{"model": "image classifier", "crop_scale_min": 1, "horizontal_flip": false, "translate": 0.06, "targets": ["colour"], "norm": "rmsnorm", "norm_position": "pre", "hidden_act": "gelu", "loss": "cross_entropy", "max_precond_dim": 1536, "one_sided": false, "lr_schedule": "step", "adamw_weight_decay_other_params": 0.01}
Rows from block 4, named by matrix and row number. Rows with one number belong to one neuron. Each number is 500 + 25 x the weight over its row's rms, rounded and kept within 0 to 999. All counts start at 0. Numbers have three digits each. After the name is the row's rms in percent of the matrix's.
# fc1: MLP up (model.blocks.4.mlp.fc1.weight, 512x128), inputs 64-127
# fc2: MLP down (model.blocks.4.mlp.fc2.weight, 128x512, transposed), outputs 64-127
fc1.121 096:550546501490459506498498481498553559533546503481464488520495501456533486525526523530503473501522478501467514479506495528508493489513483546513511465482472487512520474496531526476514503480452471
fc1.122 086:509498507492526495496484485552466480496487445516511479517509501546483455460479481498482471519492462512487479541524475463525485536514484512526512470464502463509527518545495498527495480479457507
fc1.123 091:451492477527543501500483523472500527505514525524547509525491487481459446504462495502509520488502472544498508470516498495503500436537475525511484514479519523482505478536479451474525506518504495
fc1.124 103:550459474530489504490512537482541525483497478557516489487512487488539485489490505489530516463478507504494555485508509526455475478538516483490526511498526529507494484485533468555534507485506491
fc1.125 107:482507513515520526505466476471488521501491472490473473513491503558511462527513490493539474516487496447493485464486526491558514449464504514501495545520515509505479496548479529469510529505539476
fc1.126 087:508469482498468519493488469520499453519498478496519482503519471501555539455518512556471496540429473486497489489497501504524480535452543498522518513497528518504476500483487458484541487511491494
fc1.127 095:490495495501497496536480520476485484480479524528487505483532495549458471476491495500481493501538455496505526500452507493527516504541565507482514505495466423485499513500523506515514430526496533
fc1.128 084:507518524482509482511488503466510502551492488503493502500522506519499492503509543479502517545509485480533537503467436477488538532467545520512528489478485479527523512497454478505504517488487479
fc1.129 102:500506529503533511495460469515514463487502513505485493526523476488538502464544519506459518509502510548538497513537487502487512493532531517537527473477458521462523549512517533479493499520466542
fc1.130 108:513495445487520546484525497494497495488498481487466501498490434534527547476518472523501496511517448439470511467479490500491485496481534486528455512481521473498559516473478537507532494473485530
fc1.131 107:513562506519499529476472486514546495496502509483446488491462545501541505524539506469520517477493489455500520502495507499490485467514492499524499485508529483459511532455448534518496536452500521
fc1.132 096:489553500471466491521509485503475527499483504528465539470521487464510498449466474502533513508492490541498508484537464505504501481500517480516505479505498467487494492526496461452511484527543469
fc1.133 099:464490592494517524486490539531462494542426535501497508475500493541518477516506501477532504482508539518509527504474507514480485493479490503506486484519474470485501489483477502525482494520503493
fc1.134 111:509512489505500503515504488500520570499502502526510513510537514477493516528505508482560510511475491504465470477521512489494447499520475490521540466461480529494523498490492501505485504509488514
fc1.135 129:526466519490514532515507555520502485526521462546487491421481474533478556496507511508526521481501451473473508469499470516503482538486505502520516516454525514490499489481503495461443469489511481
fc1.136 107:481487470441491484493498512521528499424484506524497530545485455508475488506527474484547524531491476483538546502506542502508507512520543475510530512517559487516502498539507494516509498528519467
fc1.137 096:499536477478522521453506508535544480536445490522493524529487467540490502468534518517491507508488515494480475501501495505478504497528508495491523480498519512467494480566461534491492523546476505
fc1.138 111:481471496528512504494497460488530489499517518523466498492522488517520461482466478503501514496476475528496429455521507529469497533501509494519531489525523506514525495496468514537499502493494512
fc1.139 109:480503489502518515479518467468466503482458489510499514506525537452531490505531545559559491473501480470493551509476489497492494494513547533524526478510509519550512485510482516521507486522501499
fc1.140 104:474483491535509550505470477535535499542514498521527520514519478537541477508499501530474528484535489480548485496522528527465488542546521478500514460503486522470507490475486504545495437494527484
fc1.141 090:465500471540521493483492473519491496499506501514525537499524487529543461546476472501542492472470529516526515472523527528498510492488507497488455499448503498476505492542520509461551479492474526
fc1.142 108:510490491476509527511496472473460506498509489532543552508484504509464450546555552525489537497483532474490434503509520489473477523512508476499459540528495512488450521527498443507522521503495497
fc1.143 087:524472519484511498488513536469481504551481532494518509503506496488444476514488490462482482509496509488493508483484533492502542542524493517522555524503490479513490539511534515489462475546503518
fc1.144 096:523514530503494471540527499546478552522497554497523461486532501557538475504506484476500470474495485472490536494487483517510460493511492494492464485462517505500514498488486516466478512483493519
fc1.145 105:497489517502479475519523478470481475489486519503516530478500487513534468472462470544498464527530454568467487512493502499494494501456510480549501517479482499493504493525473514517511494493533502
fc1.146 102:497517537494511442499491515524480443468489497513487483536463540554485492502504505468489500502513512506501526501466480514515572496521501511491453520488516556492488484491475489527501474513527526
fc1.147 103:451509505438532496485512498482531550492486500473514493506520515481492523521530508488491455483465448531488542488519496517521534491489526449506525467503498468509508508495499510470521485481474546
fc1.148 093:509498502498549515471519536543544514498507522547486497492410462467534485506519488468498505516501506479510495527485502485490533474432529518501482472518541530505467465523477478528513495559522507
fc1.149 096:471483535487475493493482492500498440527518514482493525532530459483476490523479526511485506477501475529520526505500489548478455498524525494502532463442508530512501485553552483520541508486483502
fc1.150 096:517524475478533512488527507484506494503509510453501511526487472485492504500490496526525485478478465550496552511500474495498502467526531450509536536508523507488520510508473490520535478487479520
fc1.151 108:492505490480470503500466540495546503472519514505489455472513508502495509491518476461466488502496513481498498521553506490550541519459490466494516516524472532435483479492493504488530517446513486
fc1.152 101:539569520488491448486486537469490458522504541509485477508501538480488432490500464477480485475526487488462490499508507499546534519482504496498536488481511520451507510451489476511507485505492544
fc1.153 098:454527484505503469474520495556500544473494555529440499482527485527493480514507503525537534484523442473501528504524525528484508495473463529515533468531474480509456522491502546512515465499541473
fc1.154 102:502539495519497508512482510509451519566525471486453498496498490498457493469491493471527504535505468486482513526507526489518483485521535503487522508518488539552559510533504489452459519504522516
fc1.155 102:475513492426523511470494527501443514486464469506448483481482491529474488540482525477509496513491529518516474467519549500534456579521504504497465494540461489487482505508500509501497489478524501
fc1.156 084:475492499422493465498499463501496468496538460495491471497531494548484519496513467510496503547509484542509520511498496477500482496563504502514505505485511515501461499498504529520483538508471502
fc1.157 108:534513491482500514524463520536486532520511503516497477467538505524499488489534482475518508511466477520520471474494545459528453519507516491490508510449463552475471513551523483481549518498533483
fc1.158 099:493493503471519496487482510507511533495467488549483511485478515481508515508494495468477479499487463518473536507504509569540508507542494462487542514522495517443509483494500528551481478505543475
fc1.159 094:503497499478515523516485516508538527478453526453477454484495518533511473490524501509539512512507458483504485448508477492469505521523483499500496473494490499520505506469530496496465535514530524
fc1.160 103:495500501475468489532490486507462492486495544540517519516484509490500504538467512500475498499518481509467488489448550506438495474502486515524521490533489476485539514486496524549539494475450474
fc1.161 095:546428491483532483510467485547486532473491494478479490482507535540477509473534515483534501500514465527517495521487524522496459497528561489459505522517497500447493473496481534521514523498476512
fc1.162 103:473455547482541497495497488490534511475448517535517512486534497502512470474470504521504495486542493535529515502506468538487504495480486552504501455523497545467510510490463491528484445509524506
fc1.163 112:511453507489508528472485509481540543531490507495525508513497486492501460465524522489551544505502492490507479522514509484495489474482524477463493474553497489513499502481477517499461507557500501
fc1.164 121:508531519450518551445483473537525520463488501487525479455512495502496476499522495552530489513471488482511549523497544503519528537508458472488507469494470517506519451490513476503501507456480534
fc1.165 099:506533511528535535489496494494486474485530493559507497565497501504516547498478505491456474511502523504484521483543491523537470478502514510483523499487500513544508467483483490538483531526524565
fc1.166 096:502515513494506516514502494513511487449527496437498504492468521528520470449481468497439515500515502481490494539459459497514537497545489570498449461530497486482486499518483501460502514486535506
fc2.121 098:490485506480505530504471505483548477440481481501526526528489509480533509484503519523488502475491489451514545512478508454482472511481489517465492476515556482493487486501503522546461458495519514
fc2.122 088:559519493521493458478493509505515466488535524475487503489545497489479511516515470525540530463501489505519516495517475515494575520487469522477527523559505482499479509508492522475482468467476494
fc2.123 093:536470507478490489491508460544478498493502463480477512466494502531511498473530492479530514498491476450479509523536494499542478536468525473468534498523498459506491492505540538502485494528497517
fc2.124 087:480510496460490537483507502480520504515481512495476479500537540465489534506546502495479555481518540540531436548496495489492481520514503472477493465540540487516515509487511490484502504492492547
fc2.125 105:471428477507507468520544508509564503480514484466550519500519511470472488497464479533507537500500488520475491496499506515476468544569491487486495476499510522462544510449503498515464472508464469
fc2.126 078:474517531530537468475477502492477542493479488512508521501477467503490533531472487485483506471488505528538524500463489537465497527478514510515493504491506519503470514544475538491467517504529484
fc2.127 104:513492500522477525469506497549452513528467524501508477483534495441526510453528474523524508514514514525471516477544507528508503472491486506510497495483519513480504461499532518475469526505497502
fc2.128 085:477487476507519501538509495518492475472488495535500486492489488503503510490518458503479476521466520495494476515527530521567477468532475494476473502498541520516455522517530499508522464565476523
fc2.129 102:477490522503517507519512460464477506487514544484500472467503552515494522513496530478511509553506510478496484497459502490487489466521488482459515501528516461534532470486507480500453463508485492
fc2.130 092:507507496509503515482528473527525488489503499494477477549486524489438451493501505483500495473497520473472451539466483504468502505490477482475527471522450486507477494511519538481511528552470514
fc2.131 093:534526521489532513524514521503486509475528482487483546470509489494470504519512528513538505504522497503460483491465499500449491503464504526524508494534455488465525517454516469475503479569491458
fc2.132 103:515516492533543493494484498458499496506475544462514537510456519549507514511539503480477516478464511484509442516529503444453503538500507505490500526494516465511527504508491581543482513509503503
fc2.133 096:484497462488520472512449495477522499541541479510498490495505519525442523490502464494481495487518502513485485521505501450479502500480478480477510497548483514463467491494524496468536507466485509
fc2.134 099:543435489507457528488549433473507524501510486514533454487501523499527524499524482495496478494460532490530493515478529443473511514518529527502516535462535490471529458505505499486538512504514494
fc2.135 110:467505516487488518519501493473507512530455487463510505568492478525513506487481544500531466507479552482521487539513520479475501479472493520472498463577484459500447475493506540576514502493517526
fc2.136 095:480508493498439469511474487489522506558556495531546457489526516542518486470478481478511506482498491519486477531492499524531484511500480524490488464562522523472496512445510501508509492484502518
fc2.137 102:515473520476516465450481533454502532547521513485534475469491495480483511508510467486516478505481460498504509464501487467523514481494432505483503536565519458511466528476509447487495538507484503
fc2.138 105:503462512477503537517542502523489477442456537471549519499486524478449510560514483514522494500533515478468503546479488493477509526515516477469467512447492489491511482479549503519526500488526501
fc2.139 105:453515472518497502506481489515501516490549517483476510510477495514543548513526492445492488523488506540515479517494535513492489474498514511536518510497487459478521540520473495477503526511488473
fc2.140 105:498541502515507463532516486443509522498514456514507503481454531493513499510527484524557476503491498483487506519510523514524463487471529524488509484484475479510555521475520496499518511504519496
fc2.141 094:461497541449514474511547459555556523490478496541534422479525489495467495487506494495482502544501505527502501495482494517514484502498459474426501484538478520528510481509493530506476501535524486
fc2.142 102:488511517514497439486507448542507471476501499513455503522506463495450549481478465493491474542491487486503528488466493490504531463518518481488500479500510500523529465486521486485473499524506505
fc2.143 090:506525497522519556477458494513492522503515506527473489495488498535486494473484493490471554495544479491498485535484500495492481438522507546473515522500541554499490467499508499502516487477525484
fc2.144 098:488495518519507463496480547465478504455475505504495528496515489474459558496433486490519464509477484539520477484495529513493492526458463518467501533498491541484476483497482479505487533486498516
fc2.145 103:499526449472482495540519547497519502515498487469515505488457479540496526541563476498533522521524584464499487510482512501528483503539517546428526468509505483497508512523509512497500530479497494
fc2.146 104:530474493518466511477496492512521474496520496476515485469517426469500516445462517506467476490502543512494463500466519502534474513526477514485458461528477473454526502533490487492472505496531477
fc2.147 101:506525463506487503454487505506521508486518457448513493532508522503505522491534508488509572497476463473456550468479503487481485506474499519466472499524538563511509494493496512503495496439480516
fc2.148 105:479464490507493473486511461499475458486543489474496471483545497498472498471498538487450487498498511504479479527510517513435524547564468504521544438471492501476565482520474494486466535500508458
fc2.149 096:532503447527532502505536503503475484521481507519488492513503474512466537485519519480527482521460526489461484484472511453537513523472492507486553497502437501492525529497459522471482491505454522
fc2.150 101:506499536523465489482515464554446525477513483499545486498509545493519483519474527459484536460506457483542478511472459490523467495460487495497481513504482474560491461493494552509475511494488478
fc2.151 103:520481490464505487488503531501485499496519508520461493544482501493458495527503480534526461479514492540511522454510480518494524471498548513553477527483506511513512510455503514536527473506505488
fc2.152 106:476490479525511524542528516543487464542506532557474539500501479494507487473443491499498479542475502491499504502500482478475510476480529515467496526484481486527536510472463479469514518523474492
fc2.153 098:484504522500505514499505498486522491497493495518493507523452509493519516474496512502476491517498575486506533444459512473492528515554477458464477527449508522499504487540506450465521534476496514
fc2.154 100:516438499513500467521497475497482494500463492519536484556531503509546501457505461519495505494493518493518504485464507475451508559471435571542487510469495501505514474483500495519514528495493497
fc2.155 095:502463543502503469440504523518514512465576528497522488530491524447496485444535470519474496495530563521485489522484508516478531484507501489512532474446508505513504485503511483528505493477471531
fc2.156 089:452537500505494530511498505510501512458541507520492507452516480495500492512508502488505510444452492483522507498538476525505498501488561473505462497486511458467523499559492459510513477456517508
fc2.157 113:493463514470494493476536457527460444473532478485520479498535515494516509538467529505456526486518549479527482467495478500484476505507479500478501494502509471485524487466512549463439481532507512
fc2.158 112:501512477504485509485499526539465464486503468524524510544507466513520482473520527506498516514488486491468517505461528513463501453490488527497495464506488468513513492508497492527497535473499517
fc2.159 106:489535516482501539540490500472543472510520476516498476490521562486490528475493499484513451482491509510512518494461544469452482476532491501485483475499463518492496495513469465501500519505494577
fc2.160 105:495481498465506481487516530490529547504496467481498520500514510494520476515475479472496502528519543507488491492513433484473500489462456525485503570480521524509487470489532495469464496537519494
fc2.161 111:522484521476500496470466505541478499518479499490477514526544479444481471504455475531494493479494516526493474457503540503486526500506443483520447507519456494519511483496484421506482500509507485
fc2.162 113:539504444488447499474513481497489479520477466465523489498492493479498543480499551481470494498487535499533521472509512463530532501533477500468502494477459471536493500515504502522469536501501470
fc2.163 101:481494523490436478473535500489512493495535486461518467481509543500497523514513477483495505545555468490516517501511516507527508495488484533509508501481478490481526443513497449489537549522487521
fc2.164 119:513524459523470482506502497489471512529532522488455532481490492493482486479498499534527495517495557521467504489522471497490512494474503452547520531508517483483499531522529493509503515518496473
fc2.165 109:507475513482496481505522468510531511465453526480503546461510502481486514525511460555465472495477460482484473516496489489492474553485453518494513554549471490492512489468543480477462549500491495
fc2.166 091:458501506480492494527443498504507505511511452528518438510509494507493484515505495468490493457498533506486486540534519482528502552470507511501496496514478502532481521488510477500548513490418527